Weights of a small self-supervised image encoder.
Model: 7.54M parameters, 32-pixel images, arch mlp_mixer, norm layernorm, activation gelu, moe top_k, num experts 32, patch size [4, 4], layers 8, width 256.
Data: trained on made-up road signs on poles, 245000 training examples.
Rows from block 3 of a small self-supervised image encoder, named by matrix and row number. Rows with one number within an expert belong to one neuron, the router's apart. Each number is 128 + 24 x the weight over its row's rms, rounded and kept within 0 to 255. All counts start at 0. Numbers have three digits each. After the name is the row's rms in percent of the matrix's.
Before each expert's rows are labels from the 100 images, of 14848, where the router gives the expert most weight on average: "top examples" is what is common among them; "peak on" is the class under the peak. Only what is clearly more common there than usual is listed. The data: made-up road signs on poles.
# router: router (model.blocks.3.mlp.router.weight, 32x256), inputs 52-103
# up: expert up (model.blocks.3.mlp.up, 32x64x256), inputs 52-103
# down: expert down (model.blocks.3.mlp.down, 32x256x64, transposed), outputs 52-103

# expert 2
top examples: white face; grey face; hexagon sign
peak on: face
router.2 090:132107117115118105123136125172206118092107123146120093115122092131109123156159170132125148151102156143112129149152121159162101110203110110101105118151104117
up.0 102:109135122143160138119144104088109148122187182098166123159132141129149116160102121182152106135134113135103114124113127103089141135110130132154134101136172131
down.0 085:090135128165105105158184121113117097125145152120138130132138129132104168121095120106142150154145147140109146166146110153134098156140146094118143164119098161
up.1 080:101126111145135140154107107063143140094125149108153116147123143156143089096101136137125109139141150090083130123107139127130139134167124105142145142100146140
down.1 091:104113090147107141142117128101122120134098112087118125135080128146118116138123131127135157115164135157113093148121157177101081122132149129124147162136128156
up.2 121:152124133125134128118172155144164114128133128117162147143098137129122158154134159117113092131129138105138138112078139131153089168161115158121112076151118158
down.2 114:128164160151148129143182123129094111140123145097096128117194125116137081121131115112136104141149097105113166139116157123139124123111134160138100108123108133
up.3 082:164112144114139147136075110106128102140136174115199129177141156144165138108107150096151147142124138142130118139100124107135115126142128108140202138114114114
down.3 102:090109114112126134168148132134121095121137163150145163116106104173082157169119108139179122102147103153084108114128119166131100136147164124133139147160125117
up.4 108:108101089128132150155169132066099199107132127104109122123115125135121080140118129151094147123118110165136123085140140148098130112102160128137183095138180146
down.4 106:099117059149098142127124135118099173133108117114130130154106166133139143150105170124142141123128160131139137153103193130121104129104120163114165113145096165

# expert 1
top examples: pink face; hexagon sign; grey rim
peak on: face
router.1 106:098121116114140097137122144147121085157129130125192165136131128138122119175150158153087139144106111151139105123114144152135102110186167160108197093101142109
up.2 087:158118108143098125105169104151097176121090095126003140167163108119115134103129127132167107143138126137097111138105165135146141128074051121132099130128083127
down.2 137:172132112153135176113129118103147103123101103121056123121122118124092158112134126097142116124126126152148141096109152137144135158079100131130098130144093110
up.3 096:144126112113173130113111108097102108148154132072131153152173184141154160128058135076131141151148138121164135132091147104122113143090141151214155094111098148
down.3 075:137121136115143132152138134102114131167143166124101118108138163116146107140100149137134074122090083091143139163102121167123181139085135123162160116146084096
up.4 100:138140150151115110125175155158076145122120128100082146119104109098122064117135116172173110158122154116122092100155169154142131110132125121120132141133154119
down.4 088:123131188083149115145120148144151174140153132155147107100115154128133130150132106138151147114123141107128110144167105110151129126151103128117121141152137113
up.5 111:170143128110107128120125149124177121078094113133120157140112111166117149142145139141129135142115133158119122152126107166157136089160148153119142148140140097
down.5 089:123168163122145156093152126147145119110130145096137090136145137121137122127173112104138123172087121116155154183160115125153098150166123113090088120092097151
up.6 104:148150131108101165141148151112118136132106130155094130136103097154122081109139135159150153127144087126071159078122134144141169108153137111107143132141157058
down.6 093:085129155129109103146146116191162113139137131149161092099154115097122100114170092119129166093172105134097179149155106124142121127137137136093081148118115157

# expert 8
top examples: black rim; black face; brown rim
peak on: face
router.8 089:082134178119163135152177108090114156121148152145179097119120185098167154101102114165127133143138124115088109109129128094111162145129148097136086122171144150
up.2 102:132143118132106142111132128135117089133117124164126129125162138123095127115175159082119134145131096165131140086065135119129117118113111105127141126124122134
down.2 109:114106125093140134165112147114112122111155105163110130140122140182104141128148118103119096111151123166092140063139140120210100132167109093073138126147107132
up.3 090:111130115134090139177151123138135118111152105148164160134113126140126150096129122152141145142108135136149090136128148155159121132126171154150139123106110132
down.3 087:149155118141096113146107126075143136096161090139140129096139152087147087153145119124086075117117149066142097111173113166107124114116149138149129153142089107
up.4 103:141138113127117121109109128227135150162106105117107155124119138154116092174152146144097096077141114135156161154148184144104110122158089168139107132096145117
down.4 094:100147153091123121165111145173120146144153130148150129087132171103160105166144122112067105132116118075129185101157091093154153137124103145135109149147101125
up.5 103:127145132104140116136133140105213146097138120141132143118122141112113107128141119145106125116104163161179128129131138194165092086118153171152116092112097102
down.5 099:138156136164103133116130067139151114117135121141136123097129174091145080113149163124082087079106107052159123141154104162106149118127140133142143162153128108
up.6 118:138125152121119136100139118112102134117114131125139111146143138137136108116090165116154160137101107141129134116137124108131138080103138115144128142137144127
down.6 103:157142085107098125132092163095120106154124108080129124145142144118115102117167136126113106132097121094137131153157162133092178150108107114139115141100139134

# expert 11
top examples: yellow face; yellow rim
peak on: face; rim
router.11 125:093124122146129120119148115092154073085131124136098148101141117161106091113156146099150086190115161152145144084120092170147154089124135117114134106113117144
up.0 092:155107113126147123186105136128178130112123124128126115144114120136122156110136128088093124113121134124163156110120088125170130154162157113134175124172097129
down.0 082:158142140120110121140171170143149084105153130126168107123095128130109153080179111113132105167131098139115132116141129090172116138116110123065107122119136142
up.1 115:141154125114096133135117127125091186157119123128136103150161127129132173105100118116154142104118131132105120151109155134156107125122111156135158122140115121
down.1 131:144091123138076128123067153151134174154090106142145129124095140142144152129087156111152130114138151128125126109094135102147111108136107193112127146146121119
up.2 088:132143102119111143103142131153112151134145075121113123139127118165103120178141133109121111106110129120147136165105159129110099204129096153120089127119117126
down.2 086:102094160148071121125141118099116139107140102143149145130091121127111092116128114128152131135143130148131119089136098125146171121123136141147080113102162123
up.3 116:164112116087095135153098176130140131186125124118124117148060108128098104127133154124135123142112144109155126227155120138098115114136135121130125151092157134
down.3 085:089141126119172157118144147100149121130126106145118130118115140124146139109185138107132090127080102110178124146136133085136110121102107106100113117096151131
up.4 100:156139135111136124103111124152097137120130206126116124102193151121155091119123118148126130146160134121123122146131134097091153139130139133154098155102149145
down.4 099:120148119100152162146134065169131074129149176097136122155151179120098112127142132148114111132170139181127124117128132096143165171119147153105125099165115121